config = dict(
    model='text-conditioned image diffusion model',
    horizontal_flip=False,
    text_encoder_width=256,
    text_encoder_bias='qkv',
    grad_clip=3.0,
    steps=4800,
)
Rows from block 3 of the denoiser of a small text-conditioned image diffusion model, named by matrix and row number. Rows with one number belong to one channel. Each number is 128 + 32 x the weight over its row's rms, rounded and kept within 0 to 255. All counts start at 0. Numbers have three digits each.
After each channel's rows are labels from the 100 images, of 14976 (inputs lightly noised), where the channel reaches its highest value: "colour at peak" is the nearest of a few named colours to the mean colour under the peak; "top examples" is what is common among them. Only what is clearly more common there than usual is listed. The data: rendered solids tumbling over patterned floors.
# convs0: first 3x3 conv (model.mid.0.convs.0.weight, 192x192x3x3, standardized in use, each kernel summed), inputs 0-191
# convs1: second 3x3 conv (model.mid.0.convs.1.weight, 192x192x3x3, standardized in use, transposed, each kernel summed), outputs 0-191

convs0.159:149155133155174095116142136119154164134131071125016104070174060116143091161201149114177135040144139135061108140186128041086075145085152158108113151071118166142199130155158083156168148157122136124160152102131138136096090152162124102133116167142113136074141105109090115135115096150119125113120130149128147072165091164165116091111147133134119134133078147154117107116115137105144108111133139120128129093148122117134082135117141103100146123095124191142076127000101119155138121143163159123150160173206178137122080126125116092152139140112142181117133129148158126145083184099130110097
convs1.159:138108094101122165137130088122066110160111136145174107123107117128124153088043119130153125140128126128168144149132081086115135163100128110078150181220126197135126180099159134137128122080133106113175101129170152115114150087139183191065216112165082115118140103136136152104133117092137136182110122170126091206127110053123132117115102107103133128100165098083147129101151116102097152108132114120131070131062143152106169150136170106157149136091160130097107109255134113135114080137106082105119138102087108117169115124118141135157165102105126129118125076041123124137180123120148147113
colour at peak: pink
top examples: count: one

convs0.118:070155110145078131065096131138114146165117132132151123119117216196145187105144193109136117106195130114171157164147142123099172110160172164234137112115142143110042184098098125082137149088104124152046115131134122076121104106111127142138126156121156129097086177118153119112095125039108070099172134083129142177123101123118161125130144210132125079146096123125109113216139131147107143203130136112096128156142148064138142110101117123101163128100150080167126141159134089091118075167164176112128165147123115134161109154139114125159112135133148159135105141103133146140142110128119216115
convs1.118:155190093111138141119100091125161113134135190124103137047175114063073130168059142128133127081089162062128160132150139115121119120090143119083141152127187119096154115115155125132123141162113106130075108141101104058158109043093136164117098124052109155165093115067095203182086184132122117101147132132111123137136113099103168193096146129112115132115149149170069121102154121163110116086134107162080146183093146098103122106121098130147150179111119172165138126096142151171143166154110085141133118098097101085059190155164130128116096137102175157190155148098122138107041128119129104154
colour at peak: brown
top examples: count: four

convs0.104:097181143138124122069120152136049168129129124112097072116137120132112113163155168173116132117155131146173189134128112113168141132110171166128112148106156176107111096131161108122131131170100081201096125104107128095177159144167084104125128133068042110112143135110149085130062115138103160104106132110135104145177144095156105148116202165112122102138209144107136118136133114126175115218163130093113074140149142086161148211189123174117193125123065176167097121161012130113116099129143140049110095103134146111132103119130118137106112081104135139192152148124124136155136155097150126132
convs1.104:156165122140122123152086098120144165124155170121102139075178161148106130105175083107109119174091035113089109079127133142192092094187171143125089149144110121142129094097087144063104169161053135128106180147138118101134114081149157127106100117049125166111083173104155120140111115187109093058173099141164122100086082157087181074109154115132078122167142108141114154131128147095105107132132102112147184118115139110139166100127107129152057159154156108092106199095203156163139171185109155136121121126169088117173113160067153101045144136114107156107118101150116124125093157138139156128
colour at peak: pink
top examples: count: four

convs0.100:117183139096148138126056148147143143120094101153219123122160051120132218088070122118137155064114158126093142144093076106117127156136150127116117136116110168171107199125110151145143154112165130242051161124144133111115189118127125139110101152125205121131140094129143166120076130154122143094071140165134078108112143122159111164124136101130144109127105129109168121144153105137160125111130118143140102198167128129121143145122129139123156124159138134119145140095135075223122142090152112205121091128124172158167160217169152100155108125122091163154088165153090132122092129065088153176
convs1.100:119105128131101140119209119094123080122181094135144145101119124113119159132169186119075113131114106166146154138117155163033115208127083088055098100128086123143165118102102091124140162131107134161128175101121174091083198139142129106099137187154112122082208098096157118108151122108117190153149113119131144091036106167104093120124046081094151123146172131149094145122110165134067121137095117114129172128133134179144135168153132110135128123125130151081101099104151133109148161151115174116096087108114133150172124158078075149042104089116102105162107103133083091140151106136108153211
colour at peak: pink
top examples: count: four

convs0.101:091134114079148156122135126164076172109032093124073127078112091127141111122162132136170133099158158171136130145122115083135142093131119121078176129106129144141108136067100192118124101118147101146078112148081102200058140152118154147108117126148138128087187114084102075104046123131162163119120121203140150110134146106138148153113178188121077149067162166131107164131094132135136105196148156137116109127169159081134179126151136139139145142114119154090102113040051110099119140113143174091134147103112174122164086105180090126123129120175085114177167146120134186121092166126056089125
convs1.101:157133137148067119127153118108169119173180162120159199097126146117136140078138152127098106149116172118094127132070130117159140155191078082138071113142096146208135122136112124169117125148099101091116093110172161051126101123121127184136102095067116133128088186182255139134150107124112125090141130102169108122110169081086167095117118109125152097116072102115089094096117133097123128099107178148151128179137168160120081153109156144154125118135084123123093156119155107165124139134054135136130113121181082156096146115114177124097147158118218149114076108170129131119130151126127224097
colour at peak: brown
top examples: count: four

convs0.152:109126052196125100154116109123102111084180129150055128050151077103159128135102131104105127130188135104098098130130088108061130124155141129068133099120065175177134172132133118178114149172132158160173098134139180100133133076133132082116127203148179160125163038159138149098130074069168170131098155132144106110105118126136112111182141009134155092117152137138120141101123188177127148100102153204138120141124185167165156117113135112136123163092143156085148133177129162180157179127181105138156124148153105146102147126161111159128167141099124113088145140108131167130158119096123122115
convs1.152:142061129154165093128145115159132139074161100128132104174073101108104138149131112120132118084073113128188106148140116191170071121154120132130153129169107142151131022149132154156097106064165159140168170094113110116177057146104119122139134066111107175109147128141086157148148150127154060138146160146134168107197116132198212137118144093131154180115128143122128139155086150149189115132108071146128118100179104148107106114193147099130121116120181040116060121153095110152121087144142145092145103149114162122174116087169113195187079127106123118079102170118108142144152127110115111170
colour at peak: pink
top examples: count: one